{"cutout": 0.4, "encoder_inner_norm": false, "encoder_moe": "soft", "encoder_slots_per_expert": 2, "encoder_shared_expert": false, "encoder_patch_size": [8, 8], "encoder_conv_stem": true, "encoder_layers": 8, "encoder_width": 384, "fusion_encoder_width": 128, "fusion_encoder_layers": 8, "fusion_encoder_parallel_block": false, "adamw_weight_decay_other_params": 0.05}
Rows from block 5 of the image encoder of a small image-text matching model, named by matrix and row number. Rows with one number within an expert belong to one neuron, the router's apart. Each number is 128 + 24 x the weight over its row's rms, rounded and kept within 0 to 255. All counts start at 0. Numbers have three digits each.
After each expert's rows are labels from the 100 images, of 14848, where the router gives the expert most weight on average: "top examples" is what is common among them. Only what is clearly more common there than usual is listed. The data: rendered scenes of toy objects such as cars, trees, mugs and chairs.
# router: slot weights (encoder.blocks.5.mlp.router.weight, 32x384, trained with AdamW), inputs 96-143
# up: expert up (encoder.blocks.5.mlp.up, 16x192x384), inputs 96-143
# down: expert down (encoder.blocks.5.mlp.down, 16x384x192, transposed), outputs 96-143

# expert 0
router.0:073139120162171095116191171133166143115192145138118136139111132137139095110163141126094139142095130137100112112122117131143130122159163135129160
router.1:105106121127165134180137114176103106132111154159131100136158090143105130142122123105154149127135105143108115123140134074147098159097136151125136
up.0:132146147107151109124135147155135137127097078136091124145122159162136109120127125139135143143164119148131131111078115091143112121127103159133150
down.0:156150106139122121094138167121078112137131136113137077084130112119157134137099105114155141115118111120099113121162138139144131121125119200118143
up.1:118145151110118112093121081134089094145173127111147072119125117133103159143124093113147126150109143111174114112164158113116157120121138101111088
down.1:134088106120122185117074129127132130173132094119142105134174113094120107102134156171124112136131151152136109101141154142119182127116108131104115
up.2:150120113108132132164176080114130148148142102181151085104159146128096180160100154163131099167120131158163141113140125199133169146145118086120135
down.2:112102087128141152117147087161155150121133150112131110118157104146142126130133084152159129081106166128140131118137141122114126134095112135093157
up.3:152118128146090106099125110135129065145137149133147170133121188137165106113115107128110158122115103121132129123213098122116107080124131097112110
down.3:092139154107132130149108106115118140132164164097129112155086102149089146072119150146105116104116111129085096110094114095099117153142088133152131
up.4:103100110123168143171130157159115139132146122116158128101133124126106160150101152109121115143127099052089131123143098143128124129097119109133146
down.4:150127130108128116094161089131113158100082114097160091148132116161157155071117120111137099109143140120101124096104116095122081167140101114154159
up.5:124096155147111147109095088083136112142151067098136104139088092154099124124135144126107117135142125151134120142099106102163141147128126158132094
down.5:127102140146157109158126133143124111172162111156119142097119127140157092130128204136157134080095142098162134093110154136131152105181154154121119
up.6:127079159099109140090108153139152099140168100156113161134132103156149143077098114128113135097135137140141117141135122161125101106133151115129108
down.6:136151127151121148094148157077123133141145104113138150142096088152190125144134130138134099110092145104120101140108154144140140122154131102118113
top examples: arch; largest object: arch

# expert 13
router.26:140068149150172108162148138163109148126111142105137143113113129143158073137080126093110102149132081117111083101120131091153148117136150145128137
router.27:116147075158157127141129148161170168122114188115145109122123100129139098135138143100116151157081123139150096138155156097144123126155134173135141
up.0:135143090139071116101097121133120120122164135120118099136128135134159161158100149142094114136173110103151122119173148136108157113109130161141150
down.0:106139157113106077110157104103162111145118148156119118128096124082145108144159142131136122125109119093117111119161122128132117117117120113140128
up.1:122139150132140129133112146126162123139139096105101137139121091100133129131105141106144122162116166150155093142120161102159133111121136144157196
down.1:087139136115129168128148121150113147177126133163130150119099103147097113154105134167145147144116134119169115108122133113132155111152142108085145
up.2:126167133116168115132135120118094106142119128142163119143133146139123142076132127118124116142126141106181118162112133183144141082141121102133153
down.2:159151148104134119144148103141107148104148096082114146075119136101113127154111126105088126141132130117152142152086101125090133139117177114127122
up.3:153099158133132135097115141160153144101082136161074181108130120122077156152146124152158129135113118127113126139084180114111143124115137134120091
down.3:086124124128116131135131125148195125102115111158131127122112123154067090157150129100127074138097111103118107132139151123169139145146119144093115
up.4:095142123140156131129177085117125127119163150134151133130144131132124123131106110114111126133122125119148127103097096161113131137126162117121134
down.4:188125142111109154085072141076145116154108111145130132114141131135154137135130162125132101140119158136096110139134131126142108119108116141116127
up.5:119163113116134132103133160093133151091109136122099158133109159143120100096117128103125168142135143126137112138135092140151107134133118106167097
down.5:121180141176155094174122157125105104133132114102094176128179123149081148093104147151159151131116147123123116116114154134114138103151141126117171
up.6:136093134108112129164094093123122166137150085121115105146092113136136131066180128141128119103156160134139110120126134099127148079164114121151138
down.6:103165118129138140134145105183141199121137111119146127121104140128118107217099133119138109134106122109114139143115114081119107150080124163128139
top examples: snowman; largest object: snowman

# expert 6
router.12:135144159152119121101110175122124086108151084114164109133056141134161091134124113121110140110128100115155116165127130082137148097163138116206145
router.13:081133099106133114132093093112133135175116133138140188127143147114158108076119138135111126118115175124121155119130141098129142136119118122145192
up.0:122131141117123119116141106150116131150138101128187158157152092142107140082157129128138105141162159115097125122091130177113119117141130098111134
down.0:115149166126167140088146130131124160160132140132141158104133115096075135156090116075112137105107126159170101131126116069140152145109128115130124
up.1:113124108164125175100111146138122142121102143138124083130112128117149096170083142107130095104133133135120131106182112142141128135101160168140135
down.1:156136129154083086108102153103080156164134161113123164190162123073133102093114175138115134119159133144169104097120136149146137136113111127133095
up.2:123100116123128137106131138125132077134164123093102139149159114139149151146107142093117129109093135135146122126146136125112153105101155134102104
down.2:111153141180146139089206116140086128109140104132112154135129135121129185128149093130095160142118146121114151123162168133110151092170162154109118
up.3:144115140125160164125167163167101105143104135113178114085147133097144127127102134116117110078086151100111153077120150113099138187134139147122108
down.3:135128102150126124134094153107106130081115099148143150111149088110145093092122111114101140072123143121119138123130136138152076098130104110144120
up.4:122123116114107102154133134155141114124096189127131162156091158103162117137092117150125154132127101117104146130145083090113118152147140080142184
down.4:104150117153136096138123162169123082143113117113122139108126138099119100101149071150129131168125152118167134113103125128128118109066118077123094
up.5:122105107128165117151141097153113139128118097181153161125153143125119116122127109134121133171083107107155130133133108111177154108155100107132101
down.5:116161088098213088138160111151137142112103135142149117149084129146145141105091119140121122162149160147102098078136143092136101180144146164126123
up.6:126099115104128137134116147174159135143129112092153113145151141164118156124143106137131088110137135115121118125114118159100144142166156099131147
down.6:130140167110156111151162092135140142123123102159089149150111134070132192136137115087111139092102116092133151126152144121140144150143114113100114
top examples: hammer

# expert 11
router.22:111113180147137122096177159138129131135122124134133105166073131109155105096136100113151140109102130140155137117119109133133096171140112097115133
router.23:109148083141163098116157130148168112114150192099157079115132121149108103135146116104113123154097123121112118151148116113140108108139167101099135
up.0:110134151167156126118114106164141118131136155107133141117134149103114157110119154124088129137119102128156137120117096072100167141100149111158131
down.0:103128125151134099131082141126105141133143147112119128127111099075136125118110147128122170116124120150163109143159116107099129123065092129113134
up.1:130128160102161138125100094132140141079148123137124157076094095130157174121124158108097121119135137111142091134134146145136154130115131128143136
down.1:109125153114142117120154137095092170153138129152147150133092125101128113098100098120122119157125117149136088111114132124105139157115106117100154
up.2:129116137105073139133138150140155164100165102129142163111165135142103092190139125158077137121125120113128138163138128136169125139125123100130149
down.2:121106178105150159154108126138145143130149158110121165134125140172135159100154153158134091176125085126107151119135127106102116153086125164100121
up.3:108168106144111129179126158159119142111152158121108094128126140114115134184160147112126096085157125087119134114159117071135106110156133130147153
down.3:119151142138135110124127137143160131132131117131091122119116139157165144130138136147168145151143094159128121091164111124165103117128121086156099
up.4:146137102125128095109136081174110151125112134140121134089091138130109095138096144149121120138153089127060148130154111107116117125130169094139097
down.4:126074175128064156149130126099108140140122134183117123111115117176086169118176150146136090147145144131105139130101150135169133137128133099107146
up.5:149152154117147113134084143139137143123134136137066121108091192134121150174154096161148139169127144110165124186131154137134144104084129121108109
down.5:152146133104102163151094152122109136128141134129095127093141114150128104125124166098127107111129133127107157098121128138126137113113107145141104
up.6:119144097137133111105150100130154127114198125125157140134104094115117117154105060121132131126096135135158124136122116146153107126139132117149141
down.6:130122142108072077142137140135201145098106106095158144121109127085114113109152088135190128104135188105133113135087121093146082152159111096133095
top examples: count: three; yellow object; snowman

# expert 10
router.20:132114127121153140135098134136160078169117117114124117151115131098161117117112124105151140118086126133140144111123158153116096134092157091104113
router.21:111134136112100130111136171100130083144169066117115182116113139160152093096103137125087183151073048151110091147109151112161119100198131097142144
up.0:115101088110149108111118088123056118132135161124103135143177154122135083146129097124113139186083149111131151127077170154137107122112100143106097
down.0:132101127147088136124142127139147161154088059145155169087090130094133138125119150104144120096134112112133112144126094128138148119160147161138140
up.1:141129133099104124149121124201103168151102117129113143108125143106136110145166126112146123119119175125103114139136143097108124159163148162134132
down.1:088150125122153151141140161123138141141107146160121149102154159050126117145116158111134142184092131144111147145104108121152136094118144115101153
up.2:124152085128087103127117127091156114100130128168146125093116147125144104136128118120101095160107138094140135113185061155181145144118155140163119
down.2:115141149141133161122147171119144175123103124108150116147101135160146084099131113148174141122074126138139181124091152159124121112125114126089173
up.3:172088146124106158153096185168084116086105134141124122129129175115119139112137125130131105156117130074111126131104165101101154120114143164137119
down.3:087147141111090102110110134139078156104120097145113105152176099155132147171124136144115123112151125106132122143134116120115101129161114147101122
up.4:140136142136133107147151185125124117132121124101157121095152192120130124140098084119123131163138133126104133160160111088092167108167125108105117
down.4:130139098143133163111103098140095187151112164104146134121143116103130148126111113107106132087137123098140146124113184170118175145121156149151131
up.5:140168181124097090104102137139132098121143125122122107136166114132174151100116129068131157129129107136182103140142115121073085140100109161121094
down.5:096089146124141062130108114136123119142127146145155160127144130108163145120149128129108142108175110128097124126186106107104083101125151116154112
up.6:134120121127136136142157100162124131136136115116096134115158166110097165141125143135150142094112102108143131162125111108106134136134113118138162
down.6:115116160101150117140158122148088123153146142144105113118174109100067093130142133108155103068111109088130116134115126116082145111145133122188152
top examples: purple object; its colour: purple; trophy; arch

# expert 4
router.8:142105128150108089103119156142127122105097144098145099145120100134148096123105080111152132103112141150116130138090137114128083158139115102128085
router.9:125129056175170087109150156131149139110133180103123089135128104138129125113163143095123109129094103142117102136134126088149132105150148135133126
up.0:104140139132145171133147200116122088124117158159102124123141118131113132086102123107143131089123154136091141121142148137099132129136102114118169
down.0:113160088149179078157128073120145118123130073114102123109100115125122087116169141124138127104115173144129128139070142111170155128099135108142131
up.1:137127147102145160133133140135140149104110163139115087119145131116096092088145128109102127128118118127102118126098167109148130156123142114147104
down.1:097158114115108160104133127095138147101108089110109151137118113087110100110118114109158087126116092154150108084121125153124158099122117166129102
up.2:129171134096096095153128144163138140136083108120126206111088151108139126129135120113141122145147159143139146111190070140131149170088140150127130
down.2:098106096105138076121157083161132137136099108125151162131132124131189125115128106126114126154158105109153136131157084089137113157151099091158124
up.3:095137099151101117139141172104123139153109128132114168124112119116133125143117138138128147138080138129137127148147146130104132128119145143127162
down.3:164120128125143127145139119151080145135108143093079121089128173107103099098170103154120152173114101116094090136134126130164112108153142138097133
up.4:100116150157114143129123159085127097108090141100102118110136153129170109128113165145136138172120083126095142113100122122094127124115140135099120
down.4:159143117151095136153145140096102122080156071117120153117117130116140120145105139147053108141144102129148115154116126100094186138062097120117088
up.5:097077148124127108162175084106111109139143146108097106120144151147145119144135127132102132105161105103104122162141072092128083143148144157112144
down.5:176170144080107104126146097132156109138144145132148120136147155182123139130119141122141135148148153068097104139136131118141122118123165121148127
up.6:140131147137125147109151122143105110123095105101132150127147143139120104125156150116125095111086121135150124183060087105117168119107145128117146
down.6:145122075139160127118110111196130135122128125112166081125177100139170118162122152109118121100125147083115144107131130165137178139134117151139105
top examples: light from behind the scene; mushroom; white object; largest object: mushroom

# expert 7
router.14:106170092137124088101113070143116149145108116117138103125159176131120113102125106113126112139124108136151136142117160150150179157134114151124122
router.15:088129095142152122101141117139155130105130161090145100122118117135116146139137131103084139168114128144176105166155111082152102138156148129129124
up.0:156158157107106163163154123160145125144154128106078111102120129111122120092124168130106132079152154148124120120173119155088162097105118123140145
down.0:128145134103116138130110115140185100124095137095155108146111119109104107115117112140171139161123095119110143091098145107133068129121097163094126
up.1:132101131128124111175166146136114136164127130130079121132095087146137141175104188111132110167103109107115118115148126139073172154093122148089107
down.1:141121099146104146121116152154105131104093104139122129201125115119161122120117134109100120162145140163147143150126141155114110078150157112137093
up.2:124114112131122109113166066147113109124149117140123149136135097160113123122108123124132121126113094112093120086114133153160132131149148119143127
down.2:090128101115113146132139135135192132141190148168145157113128162152137137151181162125114096128129118122125131128164133114113099127137169149128132
up.3:117122097133120122129166140117132082112138115091164153168087128124131123103098098136135110132091122124115131129115111145114094124130145086100138
down.3:163080168101085057131126122158150107141147154107119163159080130130114169153095135173098072103120114136108128088141135139123142095118123120136136
up.4:114163178140133156139131188096132112122160113123133149113126133135136131100118122131117154081066145131119133135134116132153157135099120148105097
down.4:107118106116108127122173134142103146105132103150088094139086119162122091125152136142136130104117129168148119150142123125141098116139121102166158
up.5:139085165127178162141144100133163108106103161137123141125124092096097158095152133125147123174132113136128130128200119090146131139132093072141146
down.5:091134161161136125135119139145147104200139053087166128115158126074149102158109101117112093137155144102129146108133113118158141106166194147110113
up.6:145103150150102159073133127143165123156134121104152165134138125121112095132110124145116115186119196156133095168140131168098134132107146141114112
down.6:126160124120167141104150142150168140136135108158124107122100131117114138137133163131099160126112096130113129092125107156113134160133132146120165
top examples: count: three; car; airplane

# expert 8
router.16:138147057147167117103084186153159115171162142123135114118113111157105133147116134140104145135137157123124091124159136141145120122186108163091154
router.17:133087136127186154140121121091148105113127112138105113119155066128118163083101128101109098099124117158154132092113135162113110127116125161174112
up.0:144147106130111090147061114145138107151125137094125151109143107117107108153141128136152099124142111125155112164116107139118140123106119105085144
down.0:179162100157123165160113166149141153126122106157123165113133141096119159127132132141131140195136114162128143101190122115186114150162130155131102
up.1:121152120116119109148176161145167139133130092099140148121129137124142093126114123121152122172118151128091119149144121081106132111135133106126162
down.1:109156094144096129119141102174162135132118149106107100150134099088145138135095098148133169107127121115153157148136110141136116119151112136176133
up.2:132126088138140112139109109138136138131110087137137174085100155143075110138104148156107151122132126150133115137140174120100138098159145171149172
down.2:107127148137126130136126119133094148091183128141094103160117115180121081115129177135180109124146157124114139144152101116134179129088164099083161
up.3:123135130179136101171102169125101095170106085111154144136133142147150136115115159111136133159131131159159118136145136102141099093107108098194155
down.3:145125167120095095129155113132140119137158071110115132164124183165079140125121156137107105116109129114100154104093143104115135122117171182133091
up.4:122100125146083125151139124128094117149107082117133124118160125146116125154098096121129117043133127109120125138175086134140140152117132140140187
down.4:117098124086137117145109126148110129101141124090171118138113137079183119094113183104117149146090145094122156057100140121155143154115139112121117
up.5:123130160144133114121154121141112123130159135120123128141090111121122128100151114178154121160117158105178129128128109127136152109143100111142074
down.5:136144109079121180135091135154144129170092104144125132133082169100130095170119131117128101157133097156137144162084140131115153128126126136101129
up.6:114120099138143141099117111165147163131092112140157148148103103177100158151097123160133113157150105155162124098134128139126135078143133147132121
down.6:126153132133117098127098170136113166142151137122149129133118105106126143132138140133143096137158170104142136082131128145156105126122118125092108
top examples: hammer; ice cream; trophy

# expert 15
router.30:144109128139128111103122171160163087110120122117152130137131115127140096127135170102141124156104163129136127136177131088126165142123114130102106
router.31:139143122112098128107132153156180095098114133112133165146126138093130081159132115099152133151126110122144129126143133094110125139117114118101084
up.0:110106134155179133149144114114162144151147119162087132150139163159111127138110118141116143135140186123149099167123131109116129105159153161106157
down.0:124151117107128077147093160137129102150145088172145184138134118143162136121164179129101144113126143133116164166144138116140106079172140114147146
up.1:122121114165172110115144119148102087128068169113091096127118105134164156162143101139129100128144127138106130135109155122142129120102152120111098
down.1:156130088144139182134133116150145096124125112141120130125126124101115099179149159146118123188114119165117083109127137122158142119101099135092095
up.2:139099127095117163128168114128102155169187110115111103105147151151147128139147132135113129176147176153102133186136122118139115115111148155129147
down.2:128168113128159090093155135158138138130175141110118155113114136089147117129131152158155152093138114117158091110138111125098151114088154104164162
up.3:098111112135113184090159106170165104110171122137101150136130112119125102122138131116061177105146134097139137132114088105140155122148081160120102
down.3:104115129110119105144106101135139150136100090111109143123193135164121109094137129105100087059158139131124133115126127119128166125176084152107146
up.4:129145121140096153146080146153149114126159116156121137103123113118105152179145121118154142148113136127168128161136127165148089117085130074159129
down.4:086124153146122136147155122107108136126151114114135163136141122129096125106173130109098137129103076134163130105134080127151099129185178125101117
up.5:121127110140121104099113194123110102151159117132141157159127142134105142134117132123114163150124094138108123134147119125164132105138125147156118
down.5:120190118122118124147154125108168130130160123134152170125120104111201148128154182165141082117108168174146131100142126137129119112136102107111141
up.6:139121169109104138099096074125108128147104091176136112072089122123098152136080126126110156105144139094136115152170098122104118108113158096133115
down.6:170112092114141151151088112157117103133114123147123136137093145138186147151153147123173135138109142107115158126138158145130137131127120118102105
top examples: red object; its colour: red; umbrella

# expert 12
router.24:135131156133152129192128125142137146124102129088132143151132130152148134135125146109105109154125170103137123177113110078091123100125130170139161
router.25:141170112119092127130118111148128098128121107108128173080157108137144103132108149124140154128102147124098148136120147132105133119100173158142130
up.0:124159100105079128163101113137118143122138157089138144103134175138060108133122152121104124106128116047134141126133151124139136120105139110140135
down.0:130167105118074135169121106110136120142101145096081116154142125138128131146106114105120115101160118106157123134125112089141094156142135135186171
up.1:147079127141173078112150142073140120141119126109109107148088169106130138135142100144111134167167140147144129161163132112143130131077145127113151
down.1:119152106159142139098116149151186139137115194120088109132146115127126120099142153124135152162166088150109126078142135150136130132124109117111146
up.2:099139079156149125083147137169135140092146068136132095116121145114159131137141153129122141133158144163152138145129139113116106105116133078111138
down.2:118175109158137127104128151110137134159158149124108144149125125106166179088099162138085098106125085155165137125105127154152136113123172100134174
up.3:142146115111145119120170143137127173134142115137111164096092164137142145159140141120130151070121114119105103126146124120152112146163119168148174
down.3:140120131086143127103154090129126127181129124107121120156147105131131095112106134115156144143138158138127084088154090135110111142107088095107119
up.4:130146096114170107131094118134143098144094098123163139104173114137137119157095165101151122121114150115189145138096155136160146114118144109149132
down.4:140114085096142139117136091101144164120130120089158162101159132070139106127128137112134127122102184106130115105118128096112125120118115162113141
up.5:137078131144140089151120098082111121117091114149100116133095133166150084131119142134123168081142125117140098150121120131125109168140130123124117
down.5:141119117148143155116122160132136109097090149146104152126128123095106158149056142135147162145140097133142146129114157165108120115154117131149086
up.6:114148119116120118128170193145127083116139110147114113126122124169109112080114123112124139162133114148101124138145105121141102106124113141126113
down.6:141138106107131124123156139118133112108116145145125130158094096141125144122117099118146118126143138116123138106121140109113113146111132148132172
top examples: count: one

# expert 14
router.28:125130128143107112162086149147156098125117135084134098140126127156107119157157138132125114144127112111168114152141124122123120086148129176190166
router.29:130113122121102136097147092127149151089170142125120109107128139134117095128115134122118096143123125138180111148129102112154145121092113106103067
up.0:139112122150131102115095143171174071096102134127135115109148116153118160129124178107121118127129126119113101134154100193103101132123135129120101
down.0:142125151154142140114146146173093144115116107052173157100119127141087143100143106073144151164162111112113106101115133115119130148138114134122114
up.1:117123108136162153136095077109106117160147161107124165108132169137112193114139115096124131138120112101120123116141132092169170108095125134158121
down.1:105163149124094102121114121118104172080154132140125112124130125111121176115096126147171136118158113126143097171172079145138108115127127115149105
up.2:117118115148112123139136107120130102128188154113108133137115154113114121133117123092102138106113108119137105093123121108171133081101107130117120
down.2:107149099117129088110123100132090132149127139138126091147145114137154125124132127138132134097137130116118168112104138098102118138123086161176116
up.3:108126157110102104142141094123121152127136125117144107128152135143126149120108160104098180171125152120115117145163119102145144117156120096137161
down.3:127151140125149160133188123157082127156107101105123128144127139141133141107151102122143148152163130141141064140150173159130151166122141155131125
up.4:122144131122136100136125152117127133111121089120162180142147171139110104147144122130137141110127123117103149146113115144119092112124106153095120
down.4:150104167126111112146148124137134125165100084089108146161121115168128134091151160127146127102097135121182102135118114115135150117167128085103140
up.5:115149136130095120153075134119111104134096157140167104130146126138117112156125126117146144134132138081145116139051128113140109135113121179125170
down.5:115134119120103156120117162122115121103124123143146118157138141106148142143137131131161108103130138118132101083139108151140094151124136135143193
up.6:087162098167172089149128142151153090117112177120121172149144157138178168133167123128133151127151104144096144143139131094126168127119088174138107
down.6:121167127144144143123116172148166103096125126171127147103135141079113106149141056154142132097172107154088127136139168124112152118164150171093138
top examples: count: three; ladder; pink object; boat

# expert 3
router.6:157114139112118122101117135104092130101117127126134145117148113103115151136121142167094128117175110138117126113104140133131148113114133122153195
router.7:096150112162153118095146115138135113134148143159124126087117131142118135152129129137124146127117160144161091178143108150137125099136106130139133
up.0:131113079159119171132131144140138117129148118106156160162148124101178109101175148137131141163068132100105138106096122107123140177121103185134136
down.0:064143132138092089133136130138116144111136109187118168125059142070144129117175145158158158116153152113161133149121143122120121103098140153141119
up.1:132112135133107109122088188122129119158075182122068131107149147117132098104109157119150086161127133115126104050090143153096132136151127162146110
down.1:125143120082131143128116107177086111124128129135144151143089137105110170107110155093086139126104115147118092147158126103169119153138135111122109
up.2:131100126161141132147147124123129097139137114128142154072148098154151119125097135103118141154086097139141115156157175129139149132136165117156109
down.2:114137177122184118183114101133144122145159093146134157141163089118153152164125134145109125115143109114135096092154125111092175073169114103087144
up.3:102122168156103153190165132101114119126126155110145125121109136145116123096109119152159132180172118122149134153146120102115120188127150156135145
down.3:126115103137069116097147160123125154116173142156138163104108120114160142070115130129122127146159107106079127135162157117164140146079116136124117
up.4:143096133118136157151136136119150123126100115149162106098159094155130106082113149144113100097128115101134115100126135110110119128131100127156137
down.4:129096128154121139133125127152117144153111125123127137147186166088092135154082159145090130096140140133107134104109155146101121123107106148148127
up.5:111127146118076097123146103084130110123127154133132095153080117134165148162135136138130147087106091148150104180147080130152069148133128124132135
down.5:136136145143117158125164170130136120148131137109133126146083114120157092150133138117171168119091114068195093130148089128114152104105163076114131
up.6:129123087103124133132116178125117161133134153146154162114190107141081129144147137117128109120134129156139120095112122145146093095113148119138125
down.6:106115178118115118100157091129117118164146151120116078130136169102140166150142144116158103096105096096161135095152142157135128101181155119132079
top examples: light from behind the scene

# expert 2
router.4:101095073168136091123157148155189139122127134110155104140107119143158113158179163097083144169093147127169087160169100081166156126144157115132142
router.5:153112125093133142094141096128105150132152157135070084189107136121111157118158135125117124112142084148109131113142101154134114146140129178093107
up.0:126098138141140125163098129076114125138114120135107146119130119096153136129175122128159166132139110206138122117147113143157162146119114098136123
down.0:141085086110129100114149117160110105120126109150128167118108156139077158096132141094124151150157114114121116106141148147117118159111114156175142
up.1:150141145120122177128109129134155131113103131147114139128105127103152133070111104128146119124135098113129146154147136110138130106127123095159119
down.1:129108146134087097126103138091108102144157103108100097098138119109118159104111163159131099078110105133069130093101147125124141080132100079125173
up.2:158119101106103105094179141137131148101130159147136124103165193107163121149135149112156069152156089102125139158128088130119114126117089177143111
down.2:115143098133179156125154146097131128158136135192134097104112135174080127110129140161114123150143170138164092104129135081126155134124100117135151
up.3:133128133130140138098092141156117099119124134111140106118176107120139118153098121146129136155118127120149130161132144113105116117115135134123131
down.3:114095155116159107145102121142087166107113153097138126151154130178117063142159129084116130129134115102108168148122138137126138136121143126188147
up.4:161112124096107114145128080122117177165150148121143149104129120159116122123126130129140144135148108164134126136139129131174165130120127138135116
down.4:088108145147111179157141121098143142100121070159096115177132122069084142130127139126069118103069140149111106169173095148156121105176164119164130
up.5:113161099117179146143116139104092172104144102123111124102098096157134147123127102109114142166107147137134113088138083155130117123113150146144104
down.5:138142126128184153149141097109131104172098139123129125131149095103092103113120138121158108165120183121127157090124151134117159169123169124117099
up.6:147120167145159131161120164119081129109106149181128113104130158115111095127130119141118124145135119166111127100136126136130153103120128137177153
down.6:125110091166094133117119116122132180091116145088123114118181114124166117169162147131117188129090126138172075159155113079096124118112134153163128
top examples: count: three; barrel; purple object; largest object: barrel

# expert 5
router.10:088126109131154090144148130128199114113132143144157146137113071120176145125119138106103138132113155152102118109119087077119156150153118154164207
router.11:114141149123076129158104166126138138105119115125137182092115149127117096124096134151113161161108171140148132133121126113137164126132131118087189
up.0:154125163157108111177121133148113136119121188165074118119160151130150115131124110089142126136106143129125128151143146126137174128130141152121120
down.0:146171092098132143136129115137098110133135116140136098171106117141108134116117080114197115168113108125143148133160124160126099089159133144131087
up.1:155117099108127141097115135113194134107118130126114123166131139106146152161118124127139150114095125143130121165156152108117123102102147171158144
down.1:115154149120159157126161142111119103149113065147151102141131121081112157094173131111157119112118129138134151095083122128106116112176120116107109
up.2:081099103129164145108103075136113131109112102141116133134136096099120129162152155103146147143102147123108132129157107146131155153141149134142154
down.2:119155146117109092126149119085155142141109121125147122103149095138108169125105140103108136120147138121161136123140150154151152110191158128105131
up.3:126136134115110090081105075113144110114081166125176139127148107123137156138093130128113107116131117103114142077152136123157125123122143144138106
down.3:096110103120106115087156099105108155109124113152104115145088150151158139070149173130135092111143087164080123122153095106180151115127124129116137
up.4:139168136090171126099095075149184141099118150147127091116127158084124147142158097143113135186112101089134121086141131088119132118115141108165119
down.4:044138123159119107151141101120138116139144094102100136143120126100139141108160150098135115103137120163104148112144136115122110146121105111124137
up.5:123105112154123153133097143148139139092095101142119150131171118148147099108122105120131100163149104078119104101130192123137150144149100118141092
down.5:091119131139107111090126085093094108131141135133130134129183118158135176097160110162130120082106123139168109103109109163162136119096139108142094
up.6:124123120188175140146101150117124181104074148137139154136174159075099163081123111133147117103125137134127128101132179148130106132078124196172145
down.6:107162161142114071072129138128127125194136093114122090128091110106177115106137101126132142153133100130115111123158136175142148127116175161152160
top examples: truck